config.yaml
crop_scale_min: 1
targets: ["solid", "light from"]
learning_rate: 0.0014
batch_size: 256
Rows from expert 19 of block 9, named by matrix and row number. Rows with one number belong to one neuron. Each number is 500 + 50 x the weight over its row's rms, rounded and kept within 0 to 999. All counts start at 0. Numbers have three digits each. After the name is the row's rms in percent of the matrix's.
# up: expert up (model.blocks.9.mlp.up, 32x128x256), inputs 52-103
# down: expert down (model.blocks.9.mlp.down, 32x256x128, transposed), outputs 52-103
up.11 140:520587508458445436474457520531543537499549457559558480445510571440507491549547542402552393456464577528538487511485517351562428512525410535526488512540496475
down.11 165:426562442456464510484377503543503473387487555471520530540599476533491527524612465522477451433498551412505509452554463475477509434535516420538419463491492497
up.12 092:504466436455483518491496482452426480382497541492448522604551497586447537489460522589482499441554461361531535366496441551458548544493626418483428434433614485
down.12 092:417516488594360423494441480482555489411474598496502409548521476508541530552493569505491455477482516484536466492588559505598498530521507433514493425502502610
up.13 159:399461468597465574564557549465400525446456406486489466448462532516524417420435540567432556537490536520470555428449532538463524569432522570469540551524623484
down.13 154:515531460483472482484412473452522555439480630492510458525539458470425462545533494430495509480499508551504481527514542527590530500476528453503446447570534544
up.14 053:413541517536507572424481494501421481485523523456546552453478484490545613377540547536476511533595512475509484427506365478511454513494571456580495538501444519
down.14 054:548522515404500500456455521469483567490470570594486516569559580491456557454514511392488578520521556485504488407508502579469525482507477461406519502487528452
up.15 067:540488496443581499461472485463438453504445467520428463399473507568451497500484483561472497477624504506554567486456502597520399431545572463391485479511527460
down.15 064:516529491482520411485549497510571531506512465464521554552500483521500548539393462544605402517550438456523476501522509508442540456566433492483524452595559488
up.16 073:500476442456551566514389451482497490466479517496458538437386435458436452425577456467512476497536437476537496416510458448504443533480477495542524486447517502
down.16 062:453566462486458452531481471490549513562458491531518554480441440582547471497383447471559428460485409560515446478590557541530480490513456464433563460467553470
up.17 090:563494560556496527493512545510488598468466593448434559497530520498409463517424417421525484512560414538427566486510504629509514564488576499642534515550575404
down.17 091:419600503469480563549486493453510503431508608472544471476504503526505535594518494494461460485494512534473410496504542528498497439505477541519501514486416442
up.18 091:591521578471534425508396552467457463514520534542515511523497464449455452492460489446578541512589454519436487493493489538560485499477533421581480484492540477
down.18 094:444538471462432531479421527488486568416423457441474512483519450519472508535510497505512488490443566537502436463504460513511522442504507537516482518473480506
up.19 061:499494511462533495470474567502572520392569462434517556455526433493520474478520386438466610496569450429516545387476453506543511466514480478427409603494570498
down.19 063:545462593577497441517543595519469429483490487470503512483503544560429574506493476489494478441548553532556469449438477551410441597486522534477412549507607498
up.20 097:512467583467492505529509556402551415428571490545550492468503441480532539570544437449519512494594407464503521516449404549554466473533441524518445469475470470
down.20 072:461556487543424519442514558486478460519496506427557614497445486506558463429387504579474566545579474460522535379475504499461541482520560560503523412426475466
up.21 137:508588527529502514551498492429597497452542521601555444462490569484504468588586500450534434487494461491611435504503501467547471490511432503517445575423406483
down.21 167:359587452448459510465396506492537502378491540481519540533565406546550534515578429546475440445510559411560478436538444501477492428501511460491430503448445456
up.22 059:406468523481577635454535466467515456433454551575436585520472392446413561457520392536508586495529498454453568549560442531475436592481560513489473515544496482
down.22 060:517467561529391543566600633599452597518462597465494461519468533455493520551415523457486457516551440494579476451516534571560529493462499438434502502608512519
up.23 078:542490511474454531514476480447449409453528569519441563588535506543488524508451484486489451491487475459525452494565410512545455468532468402495468519497475409
down.23 073:421538465568493549530461570480516536432487528415472453515541486481469495486522509468465527506405512465492422324499605467496534455455464538492426522506488490
up.24 109:533478507510466454521489447507477538458463481427502500462581504455450479398429504486507552604461457507469528457460528429558591598497539569490408509558533516
down.24 121:418534441517481529442435528553470510409497584480518502525532450527472505513508485486488443459544551436460449518498492496577533540461527485567492415524521500
up.25 056:575546526458406511534414548507533498576503495571453541484530494501541541461514469426509493566526499415496548512486446582514466442504497549482459514461477470
down.25 055:465437448430487431507430583438500565559554522559496460484473504559483547522486478557551532598649479573480536447514484523406446458498552502388510536424569455
up.26 176:565530597499451507484512444564612571520514529510548495476548572473478537537594529452564480499465480584474417556513484387582451501485419508516489561486478458
down.26 177:404544441459479546498374527473453530376460517473497555510554433564514498537540461546518449461517582444509474434503422489470476484515490475486382505506449432
up.27 072:380557585441498471502488599437475438380506550549492527550551468575451456520552530420494489419507459448477489445437445484607488505574561470458478469451548547
down.27 078:491587476521438447511517454430591497445497511584511525523490434502444504445583522561462447411460473467489496516534476529570460464524588461458528428540513513
up.28 135:561539591492422481445439442546566533560484491487488499477584530449508528460520513483518476515481493555478369503557527451568499497474521477557493490470497480
down.28 126:395580461410483570502453528494498523384524513461509562525501433565540527545524404607483425418531541471459393445557421494449529484466505456482424525493443406
up.29 120:461485478571456461501525560520462617454469436467522465437539532544554459349479480606510528518482527536474549414482550485556551580423537546454533543481581564
down.29 135:482510435528494520508437471482519535451455589490524500546499451438411536495496531467526465478561525491488457474508496511557501500511529459553456445552515496
up.30 064:560398558519477503431517481509406473502521472472505551498452466468539482523430342461406525438529495536488455462455567510543480496528564496449467459489508517
down.30 057:462469477459484493463488521488504508484458557440526451549427472487502564455395628477466408457537417559466463477509491476558552538474490466456461561537527556
up.31 111:509560516570460475538511457430618446483540523502558470542501520452477500585556548442485540501509431486626464458443477581538534469589455505551444505326354529
down.31 091:410512490374490424555471554454519416436449445490556548524514358583523426518492469586491453465523460476474424435496470590470485440522518452471428473451493446
up.32 170:589548541443515509540482483445570533531553487526579414411492566485518513597564454462585489530492450533542454535431510400520455505519373510493430570478396453
down.32 181:391566441450474495474387525501541497437490554491536505516567380530512545514524419562501462415519582436508463433523456457487479468480520473523434491491468446
up.33 164:415478402552479470531528540471407560452444429476499473452457533539578423428441531534475523518490530520433547438442555568478498567407546580437547535576628553
down.33 160:526545493506461462479414460467529537456465591491522486519507479498384493503528517445455522467528457511467474501491534503582526521504543429527481451568514528
up.34 117:567562591515442528560508495521592505537502522479556493504508566497493553568603534440497395476474456525530386602507502441586452524492370507529516571467363456
down.34 160:402564456468488522467368536466471497398475568469473528504570384554546491532593440562490483412519569437566448430536467500481498470499474447524398469478498448
up.35 059:444433577530463512433510456544502527434451507527535670538535500492458558475504411526432552472557480523467496516572519559592484472519464511513494415466452508
down.35 060:452587493489512587487494528477496522540478476506434525598513525405456596496440467503499479480528572493434450458463415386439541451468487466482499524446511618
up.36 091:603465521500517513501438451568515468559478557449405563490470518396481508481496416449550626551547415508464508442493436511491550554480419469501474483446469461
down.36 081:453558402469434490458460501557544519400489533461468498510502382502519551544592480549524512441465501452502570452438546416548489489486538539505381545462517469
up.37 103:507394500495480448486447485437435443469465547475424528504526436559427504416413494539467570531494453486504544473493518532487559573515608500517499454486572498
down.37 105:502564454489459438518516485515617573465491621430525468488538458459493514521515521463474462450556483508484450518519529550603458502510599467504444457520518549
up.38 091:527438537510506552408504509568480489592507554469470527478563568479428512493470461493575572587578385561413542543469507537454449514432492408658470495612577499
down.38 091:446572424455506575489489523491541538385502534455511485471507487548472495566489470503491409476486532549473435482495466455564533499459455537513429495536441441
up.39 147:419450506602525543508528543543440514500432462422449538509476549553538426371426520512543561547480505545380525478468502555474544593445565523493559553595597497
down.39 143:489538458504481521467414455442505553432488588470473495520539510503408443548549485476522492483522460518501494475502525503563525530547537494524434466564492494
up.40 119:408455516533532475502536559477412503472490447491486458429519536590608494476468500633474507465483577537435524450468527512412541553422497554452454566511568541
down.40 146:441574484507454504496409453475493508436448601486530504540543464474428486502527488473498524496487505495533468432523497522523554551532571463477436410529482525
up.41 069:431535471505459515578471518462531439406518510496475570437455425585475530487506487496516500455500567379528522357460474579535540477528549441446430457449440553
down.41 062:563476593462488465485422558413536480476436502529472446498522468532461478462537495488482506563491451499511463497568503507520538541487585440428529393473502517
up.42 137:589576581493443495510497555515589464524547483556510504503512566458502481574592528459539463463455495535539432591505469445543437460539402500533502560450396451
down.42 162:394572444470459538474371525499492510381496534464482515527558437543539526572556466540490468404509560460561493431547436508462509465509479463510422501469455466
up.43 105:452490449485539500490437533440427383431505502493431573540471430539504499481476475543493506500494501445497541395445505614456527534524610487522448450478593467
down.43 102:511585461504456476489451486430633480504484590458570433558548490539478482522537516460480467501489464451524518425542496569588473430534540495468456453483541539
up.44 110:428502456553470497523572560437403472453518529558487462519464455593567541503515528624409464388512528446423511502494522542492482485429510510429527515478639543
down.44 103:452497543558447417457490502438540553505463579470564452511528524448419455493526540441413480453468535506531474489543573517601564517546553459479499462550572568
up.45 071:393469472494484526367521538540424461438526502466458613539513429580551519477459464565499471455540446488451551454553438512473445475502479459484434444386455442
down.45 074:524567523492347424580507410458543485540517494529548478531549484550540448426511551500442506513535412579536524455517566556633577541493574555559490455476537614
up.46 054:407541464523525589564576416593534533451511452507448563512550463481537636537523449453503506511454576443533618491455459564451546464472554578482556513384571511
down.46 055:486467405356478549578457450503488426568551469493564503461528565487560453471526499477562447542420526440399451580461524481454372512424529481593487454471395528
up.47 054:491583494489522479513519418465509541533541604554438568523503469564382469539444517536459590529530524487416543584506431578530474459550542452470496443407488413
down.47 054:407530533438407392466521485462501485481490537433472543467464517491567526491460617518466551452557466476578463547565558497493495445388524591521506443573556481
up.48 058:489469479471469501464530515484501435535505586621484561526579515469551502464337445539494502488493472499618536509541458549461524549464510532582463520448443421
down.48 052:567459444470497441412473533494511543540574557508547456660537443426440553475478577534541516497437548504507466476550428612445476540524591601458523502562470507
up.49 054:427390458548550442475576528493452492519455580469502597478556425479483590541469458517518377494556521431474507455481508496450497560500556433549468482467535571
down.49 056:438469594571537527548556458436460522579431533478483547454448537494524504476459559589580548535527566401508476486486497454479465493503516389445517352487515620
up.50 057:557504544585518514488531475510490495478542591462470485503507452583482550454448500502506530531461494419530509465556556547490416499416584485537467509515500473
down.50 057:550504408583490623559487590501475381446468571467492529481489497521498468452562506529473458432531445519503479516547459430482523457456361512564424492431495454
up.51 180:482468491573497439492548542476461563531431436469508483464478573513547403365422504540469536542516527578434514498475584507463570586415534543507532537588598601
down.51 173:504519471500482518460396458490499541449462605470537489519541502490415480538520515480524508467530474501509446479498500525584531551500519487523474422575516505
up.52 133:541572513498446512546485470460524496454591499558550450476489507525501493549630482489479469497501487452612464501485513404492474503522440504497407541486465465
down.52 156:390576460416475544463424537489505509402488533472507512508544405551525527564575398544490445406507560437501487435546413492470498453452523472495430502458455455
up.53 130:563527498539547565544530489576493623516429500480517482461460558458499450411458475497542573538486506610431524475487551481541534571464492538520504583523537450
down.53 111:431530475459544548506404455511515534411432538434492548512519479508463503560605444509522514457606530510501425503435478546553496507480482432546423497555477457
up.54 182:490492580528553567484476457598624512550484529505446516496530467526466587564599483525566480464465428528510418579544454496513475447541369481492464491369343451
down.54 145:400557470479487524504453503498558480398483484496486545504582404600526492539567428550466480442460534455540503382515467472461540512483507512457388502437406446
up.55 088:537519503423616502520526478435538461425565522525477473471507467520468474591561429473521503524541427514607550466409481528477537472598483498461412511423415458
down.55 084:462581461421521460511467524497497548479448535452582467545529425487476456476479496536480531409540472451504461468458453512511515500533504447497411482439504510
up.56 060:388555522528560527476455489505534507516484627480541479467472427572468547476505400536501510506572529521472624386423473557417479503546501488457483423509527507
down.56 053:509463502540602495513551451650503366523535588533515500600500477472518484499426467496517535527530556502623477433452557501525487501514480446537519530472434453
up.57 106:428515476476488497495462542464492452406576545600489475536450499520497474623515474516439487442512409410659535459425428522473501473526467458506475478451378488
down.57 106:500532448430460424521419498456560487449476542465537454522574419534526474556532487527427451451509581415535515476548522503518458462559547469467447484468459541
up.58 053:426404438469502509518497469544493507483384460589530519554463466486456601569452451503498519456564534431494533462574545533460545438494532472371510400514472547
down.58 055:525518473482566447510427500441493483466505481506383530487499501421531484528459481448486526445462528443486540538492486481508586468473537527370401541480446556
up.59 070:460453549438520458454468585472484441435500606482562525536492398485505506490500518471594523508499463446544538447498507559589485432459549567580480464502480510
down.59 059:445470477540471461525531545458465491468547430458446646483385469566461458506569512550552521524559389483589475436422464531525596520520485434501569520477509504
up.60 057:469430550462477477545416474427501478491563562546522499442526483571534578425457524501452459444533517525510515457492509527599529499501502461441523532494463496
down.60 057:507468569467492519462579523464494527443542499461488531459436452486513496382470463582465431421558440499401498447521576564516521435498507552519375486466506506
up.61 062:510456520490464571443446449453441467453500432420452607498511448542548520479463444558508518456563444486528589588522527555537475492559531431510499402477555438
down.61 055:546486557499470456484540559407430464550517591500467438511488505531435511514541589425551503502438442439437435500488519570493546459443560562486462456437474539
up.62 061:528487455504505472560516552463494479465573489536557521585512488539476433460525516452411541485489422420565520569536395533484471466456520460559466529506523473
down.62 059:457459477402380552594515512506469527519473510465538553486484551560424457529472572482509504501471516444480526513545611593582397440543507448437512427533580431
up.63 058:497498516563494430506476515567397445425393533475463536544489479559441539455521364529556489503543480529434590487564414620454467479577477433435420481492556449
down.63 059:492479466478650515551463495414462506492474565530568486585624436485544472507485421473551484489570387544433542453527568556493584443388533532487497456430490487
up.64 062:651497501523494593465420421475456437435530527535451585597520481496430562504438485487453534466465511424542500402495465539499490429519581524543454430485508451
down.64 062:483539447444538422479470518469536596555553549429511476451559504570576525572513488450529429500451531576494541524642557596401421389538486507460602540469486493
up.65 060:466412526498546590441476512527484399492482498478481523516599418460520562436423449460495509426527453478521521503510469408475451602551465451410484442512511458
down.65 056:441434499483469509579510461518444517474600545509551500484546536466439517411500527532459501471485446517422441366510543530550511451515569491578585466585492483
up.66 171:478456499547511505516524491464418601500414471429510486472466487519525445383420501529496570554497528581361558470497574478464509527436544551501549556598630547
down.66 153:485512483501507551456398440523497569421467551419534504540527469464393494540500486455518504492555450500493457465482498527576530555517531460532432433549488469
up.67 134:550581594507420479482473494485539490413608534591560482481506471517526520627609508496525431428542425434564447486492458449568432444535426436509474505430415482
down.67 157:380574445429474503459379515461504479380478518499549505483589412569521514533539441544431480432500574471510494403543442487443487453478512465511413491489447486
up.68 141:530559472462472505492510468531538524506543496519499451430546498499539536600606490479511471435455464533592429567440459374506438477512354530479410537481408496
down.68 161:403560464409437510456395512479509510413475566458521488514565424535530533514531449545486446412534583456524473414547454474480541462499500467481433479507448459
up.69 053:515479473490623499557492509522544389453503590515585632533557343522457507445480493516507475479486438516491529485525442596454550599597555438462507467459585504
down.69 060:549462452493420493493428515515410557529618518435571457542445483504496670496490518569479496503557566461472559457472444483499470563395486517547473557478569499
up.70 059:481394461487555508574480534470482588439489556521489462467487523533428502477526485511548560508551513505480551463463455504519518538595466451506455543469501482
down.70 058:460467504527438564491538405432435472517401543522493522456568458455537507485499505520578468463507511563546443479400507441414488566412466407557500559481607574
up.71 058:437401485491500594494432407416441484507434478512416549517518494480503515396439470501581494425537522491507562450551578515476461523452452568540494549450505481
down.71 056:483428526536454491380437487439515535515394568541560549531517588496499543571521436460562644527549554591537424502492448448548484474471482507485463571531594475
up.72 073:556486434535589524438545452589498443451440576408392605499565471575402513420495470564551500497556436484470526504509413483489558578508484493532448516527536436
down.72 080:499571509509456493461432416544509549429535529503573488574580497522457540442581523492488542431559541472539510421515461477527479502549550461517439433539479477
up.73 146:467431556616465541519533572505448550517403431436493544473464535497532414399427556506493568552518498586404487501450549574463532536422569597525579481548631542
down.73 141:486536510466494485481434442450526526397463624439500507563561476457421493548489485478547501485513498494498487477497485501539536541556545483506421448570472490
up.74 055:483530512489503498440538439580490470412548563544478470531541448486613502550465452513570516458411516505532526433504480511400481593555540521476473444509434485
down.74 057:426492491495457559479504513564509504482455495441453510509447655399380500499478534474511460504550493530494577576500583450413555534539522546585451494536495536
up.75 059:520459588468570500520503487520426448503458513492519621500579464557562501449472486494508466510507459427476533462493397489454519398510544445433503483495490521
down.75 057:499439434440624579512482556450401524477558437572500531476483401537542600401476458454498546514504529511557434493451493588459501402547498460475522485533490540
up.76 057:446454545496501515435506555499405464469503590496427464493480448461492498418483430574476430406507552403523533469499451496501571467495531492511396562569470503
down.76 061:580504472509479530585424596436441549589462518551448432424532503579486440498451529569512430556563624441568608570490500521475462498514454408494535486470545577
up.77 109:555468554565497512395478554446514538528458538506526605561478500436432480454401481477609559535572506579441494540478505566559542526506566443646552451583592493
down.77 100:449579417482484540433439515516480566450530560423452505485540479477464480581561504419466441525488535485463451395478541508599488493484535506465508506527517461
up.78 122:438471515477538517474453452638565450590452507430445509558560489535464564504550475487521467514454495572474394559548448531493529478544416497454450442392403490
down.78 097:430477470454564565514454486485581519376477498446501564530541400599542449509570527609468488513500467475560483447541464447536583461498494535475451492462442474
up.79 110:468445554476498527452430487631556487571468515439505568545539492525455542455504479466554493500513468581474437563507460472521499429575466515496478455443485417
down.79 091:442543436492508527519408402447588466448513494490442542581529408591554447492565464594525479510516505429541527463534400452442540502574510534570477529495504454
up.80 083:403408486501584556432502542550491487459423501518467585549524401555429575481554501539555518513521497452474461525442511564462536483523504438487462466434497375
down.80 094:469540512523406420457441451459577513466468550539608469522529441521472501460538526503494491473542470512538514414524508439571510431537588463551470470512551487
up.81 153:579515549475517520458463434555624494612501519479497517591492534455430556525571494461531428509483494533507423577508471461487528421572423469496511450403355491
down.81 114:381586451447526519471438485560549488418529511471462544559518437604559558520561467565471444474463554460536427487556441486405516429535479496461379476431411434
up.82 108:547517513510492541552496496467550504451497542509540498443511444453424478465467455432534614512488437419563524422442467481590508582540539496473412482479441405
down.82 090:447570522511478447479467611504552513502455557491538454460509394493559470511450427468456385444554548477468455405437509553497451534406550499484473451505578562
up.83 132:552535513445544493487492509512564520476555534569494461429486511515540576654605479477563443450466507504532427585431468395508455493528398511496410594480376492
down.83 163:407575472443469512475374517526489482418495566439526521497573414532531519508525432573501454403507534438497491405515471498440513464521499448490428508467461455
up.84 056:503470494432526568496531492483513602403535409586516548579544450493469383525559479546491480534517411511573500392436457464544476476463435569501507402539524555
down.84 054:510532484487491480487427566549564507442524592402541443454479507469493498454536453507537485421533372427523440477516438512539555520486549494538537502576515500
up.85 056:499483457486635469532484479471464490467564463519577496505540472576437548509460412498497513566464556523515591538557385471405486461529514496485470441494550438
down.85 054:510531428583465438537443490453514511552518467546422423423506477392537550440465494489541593450482488482445455443551492513501468448433580543530416623451446561
up.86 097:521426558540576471520456543457526413395495508569451506504522415522489484535508475506538605466564501437526536407411424607529550521513558466498496397469526541
down.86 105:548572475521426461509486468445537512453472551550596508535546450463484519439518539506459497477474532503522498432553478563584501499543594415484544445486467550
up.87 076:530376482451576488473500525465473428436485610446441568570570501571488570544572426502464541461511498459570567482515468557566512545506484378484482488468436487
down.87 091:502547455490454509500446479554539529426450577450610439546515455526457526457529525447421493427582523513560441419574528550575490503530576419459481464504510539
up.88 057:531420497473460427437518478534447562526475564439503565657549421440550562471402413549475463429554575510545558560546462559538468490483566510591452479474493482
down.88 057:488602604452547540471421501535628524595485489470526431457517560532499537510612399456456480540453412494523434487495459429529584485423434491552498456499449557
up.89 066:410503512493565513508493517464416522460433569474499561517486501480380455478411526458603516519477475539502466471464465555541541526504485525516413421477463384
down.89 066:497539388480555509524457503530524552429480588536498440516522396543434564563496469520570484370491661500516463475439499469495485548520505564535500437476503552
up.90 082:440509401490559422542510580474451476440427513508491564455456476554484603482555492544451469444486547413527537395486460557484431491446533513436450514551545491
down.90 076:435477487553519394479456535491506586493485562448509447588519507522518445452459539382522453468460454493487423499538559520543510517535549454477511482581513544
up.91 104:564391587527577508538501500544496522562473486478457513401511478448448500455395479486611620547522449544440509534443552525476554578472511565575538578515479479
down.91 095:480498477535497537424384463463546530463452539421546510457509458503498512521536455455528494463547519519486399459444471484516503528456460477523447483544450512
up.92 057:419429493521536502500477513500449463450616506474569507524466431487512539427397503573462549493485402450565553418510480489518547549559496425520429536523546523
down.92 058:576579574521551526509393633484534492430550616563486470531436503530531458480522540422540439422508457500576496437515500527530480392513415480521547480460540490
up.93 094:625522643501465430438460594542475487565546567564510540442497454383444521530487496380628648501559439491462503529450540543498483485501555480611486507497515503
down.93 096:478521413519477570465412534535493525436457516395500511508522433549465469580508451481489434427454541536526418454565448490516489486484531504546455491483433413
up.94 066:487462423466568559410494529484507412381563537493438574555483446551483522497462407493546514467574431456545536528454403615546479392467520529502452502487516476
down.94 057:620485417519467463468559524443494533404478531525509465539329480491423486442503520425549604600410546452495488457523604530559491458576450503356495507476509566
up.95 129:435471522562464483520532554429414550477409441470521486486480530501527423369473535584441561517493573515414510424496537536475535582428561591452493497523642539
down.95 140:520527473484476498499433481445540554429512597456538485508541473502399508552514512443473459473502541501487447512507503507594500498489568476496449454559524512
up.96 066:467489403396551484472529568449497377444448536529543583543463475541457445479500497483597553554495391524494489448421477604481521489451540535558526477514557501
down.96 083:492551419522463469488440463481559552457472584474538506545539409498449450477511512471565531426503509517491506458510556547582561425572521385534503448507440545
up.97 057:490558619478404545414431525553480512425539572524507548530494468512486515512536453561414590543521487468522532413597440604491466471427525451472592450462492507
down.97 058:414449526489445501466577411525465454471464484429526491510462615497568367544515581492467533569470566436471424476533556517477442556470407511510517443476471499
up.98 154:579550552494517510536511478491617569498536477553549429403472580455549476598601481478535475493479442522559431535476482425556457522487351539501454598454401460
down.98 180:401556470451473506485347504488491491375470548460520506511579392548516522526569416579501455421500564432513510437537415474479487503507516454502449513500478438
up.99 088:571531522434515495563482559423509503467483495466502495455497440439465495504480415467524503478505467512516492406399433478480526491493465513469358518471461570
down.99 074:429524479511448539568480520449491506491467567462562486522527417567530444599414438498526606453565569514495489499498506595473443483395534461463464470532587470
up.100 134:597602464469524505522508461451566518484576486602549439420499523436555481627553468421553442546480493492556490534456536400489466601545410485567475597497443483
down.100 162:413569476441491498492367532471529489397483544490564555490560408527538534518545447543495487405506554451533506388514445509475491465458499474535420488468459505
up.101 083:537502501453524518497471513430447379445546552549428483490534427498448522592527479499491511499524436450605503398441515529510483559539482496456421475438497397
down.101 084:508530537442429420493468481422525561437462553414521524527565457515534451458474530495472409444523548463540524532603464468594493505529536422570516498463502541
up.102 177:479469516550499499529539550516405536550414465436495488488497522503534418401406507514468564540469560557412549487484576534440513546408511565475536525625636548
down.102 161:498536452524489536487402475492510538466472578483487519520557501475413534531527530451517510523528441508506502513474523523529552565506516478522468446569498475
up.103 149:431476493557468445492500498487421587444402448503557457426517521503555426400469509513446499496471546537406565420465546478480505569412528575463522528531661577
down.103 153:486552505483446466498396469474514554454475616479538501541520495455455497492518525473491492473534529464500441465473504491561518535533568447526470422569497499
up.104 057:511476523533593489461512546582482462459507546513505470523576434508429548485515514424437517517537460530524509591546455482538641471494500564427478439504545537
down.104 055:442487458511528469499540552465516398482471429403451481475551463587629544598488540451477446468466567538498534495522579575501459469493571523388579515458505443
up.105 065:533487517408464464392460489401453449487600564559441571433437399583462553562521547582497500561370570494632552493517491480547431516533513420454439499441521485
down.105 057:514443546456502498505500453582429484500425518477392541462498450465485535494447442523450532462504555463523555568553525592465464537375473444406391423403528497
up.106 087:530530571510417470426383638521536513553580562625516510467450479354524573529446504430582565482619448465476448523404514495569479550530457470640485475475496515
down.106 097:434576436458459545471422493498479462384502481465530467478514437576502482528546489515508454466451519500525469414538434499448517517415512517470477463468518482
up.107 066:458499414482530526474458485527495527506506535451555586544547470481535557504472537502436471436520498423454456569484482493454511424396511490564505489505429495
down.107 058:434472464502465551460533430522473544545507520496493460541502566425568535469512450536513548580516427542536453591540539487507543600539543437581587470611389549
up.108 093:575501364548489493503478366420515478423462497522444439451522460508585456521513530528494523511460438489629427426486521445598535601537453457475371498482487562
down.108 098:395586503454478480438479591563500508462448592444558482539568452500495515433530480570460421419571596471468498426540473500506483467474502495539518458480510480
up.109 140:511523494516475523500485443533592509562520485426524478576470556460510515504507526427454468539430435579551446581523513424528527457577434496528528451439379490
down.109 112:399477544452555504511470568520555436490501499494470544506564363572572497496558464627521450472447496422562498499607426538457502428554473516533474437423433492
up.110 155:426478477530460479522567554477408552462419423449499509485530540547571450354429554547422477526501556522417541464494548511486484537418537582470583554546644561
down.110 157:473528512508452505476412456489485550491469626441483470562538484472439479508541482445500519461550460483502451494500439504528588541522518430591464439600509475
up.111 058:500540440436550474476505408514473543576593487504500546641501554456563554470488447430564603495623494539446515479473468518504491491498499465517391386447584513
down.111 055:449548527523421373578506520506528528497498443463488461427462467500537446529460517504604464499439444516554554515512440369497551393547519481555480534504480440
up.112 088:534502477487459446384455546498543450588468517553501581605513460502529592520508504466566514522516495496461540639510457497502396453522457450516518516571461552
down.112 102:424521454432449549466448520548531505444488542458496510473553476550488516542577459582493493496449524464502489451543450488429522454515472544490458511493402482
up.113 104:514626510476406404470444615532516465514527473635544495476529508519582545525571545535499435448452552450527488473519470461525425413528460501509524517521509537
down.113 142:450561424475416534493371483482529496439506585460525542532581520491510475516574493490489464471478539406532536434523466475479537474516519448530439481535465496
up.114 087:446418513532584493491492591443430426461492564461529578456528550478466508490467495494565508494573479428539523479463425547390495521471574477624466472538581404
down.114 085:468529456482390508483484510493500563468430520441525411492452499489477486533474514473490504490477509536471438456528573506515522530500499507464446482429484548
up.115 068:557494514477570466437490570582477467487530542504420506501586482573413595538481460564552512373545504529445516535513420518554431504439593522539482521482521490
down.115 062:549478552519404518485521523515444473538587502451496484504474656467474538480458560413565525593504474536443451435501502438446599492561563420536429508560476496
up.116 117:458489487536502521543535544419469418441559499629512516484438474464486505615604520529465467437533437410673560467479491508474470402544458551482425514430418501
down.116 107:437524459477459436492412452465540521475502551526562448508586434502478436542490487451453426518454461450544551450580593512499499476481511439446407432559537525
up.117 054:445517477543502508468448533547483433423522563498546569505490458500516476427481430494507570495544599407549432487560377468498550511586517497489448489550489557
down.117 056:521572430474466503448480483539582503507555541564440475544573491509427441547510424494467409579601535439506558465501511495523556509463507513348586482437444475
up.118 171:513539545461504498508517523537582454504566528539498508488532467554500569611620524523480454400492474473561486504531478511521433387534414467499450494377358497
down.118 139:383565461448461534504443549499492486401531495489506535510583411614531498515594473570479447459502547452585508378551434495495533458524507519485453473425459506
up.119 054:480421530521484578491453559537478461518469475427589497505503523510470536521509472543524479466431506455510710501479408501426632492513511473540436517513458533
down.119 056:563556551544354512489450502484481587552455569538458603437499560421429458509460540450464497500562540537522557539496453501450355502556495458452500511562591559
up.120 102:457480470498494464537555517421434519467506492600503491497468495573553494577595551610453418452494587401527552497541496476409474459454476540411517487480536491
down.120 099:447555499489396402475449461465606533481485558537596503493485459459442406525498530458510440503466499468549458430543623471547513491489504526498465481558540561
up.121 118:518427537518564437474467495563481506552505483450448550497520483479473481467385452485554570584564497546390566534453506515523548575462554482581484466545582525
down.121 107:515531394474405532451488413540523581425442547416553490464554447463482499503485499435393471519477531554457477464507517467604572619515560526543485458497540485
up.122 060:442434530541495565442481515429465430413497417418442590466489503531480442573423429457545505598518555561466478455482462469484477542508542507514508434497464525
down.122 058:580502364527500465519546524537480529436510511425515567526596506362423477440473496536481470445541464501502462600535471550545602529503521438551506524498483498
up.123 102:491505440482440446495430509408545415375573580576514470473534403500454536583549463533443494496470481411610527442436440544489499516553478518499426499419441556
down.123 105:426543460493368375508400507482573493467495592488585489569520390503505498484519526503401473453545525412491483461551464566531486436535524459466483479459543570
up.124 100:518405463614538470516502434460450500483472512480432522524538431535429478415406481508479595555537431467447621500502498586507611526530608498496512483527548517
down.124 102:527491496508470461504459513455523546445480559475590430515513467458441507572489531461488393483559495450558522509537520467577457522547510480520480433596564495
up.125 053:472468432485522550485492523513499569488439493474496627559486480535498533495442431553521508406510553454467485450513378466574608515491475584522462440479533425
down.125 054:533410533454456600522400419520611565502502489506417492562477510517451584446509476516506513526393547517490529597406565523538490493561498489542497537591413565
up.126 076:480491486479541447437472557487448471484527538495525526488598429531466488547467399454508502479496480438565552428444538515454515488487491533524404481495528469
down.126 062:459554580449531513550570472490456515480394451470455522564491552438488539455509494508510448501584402468487540515462473564569526438496593428544514475494543524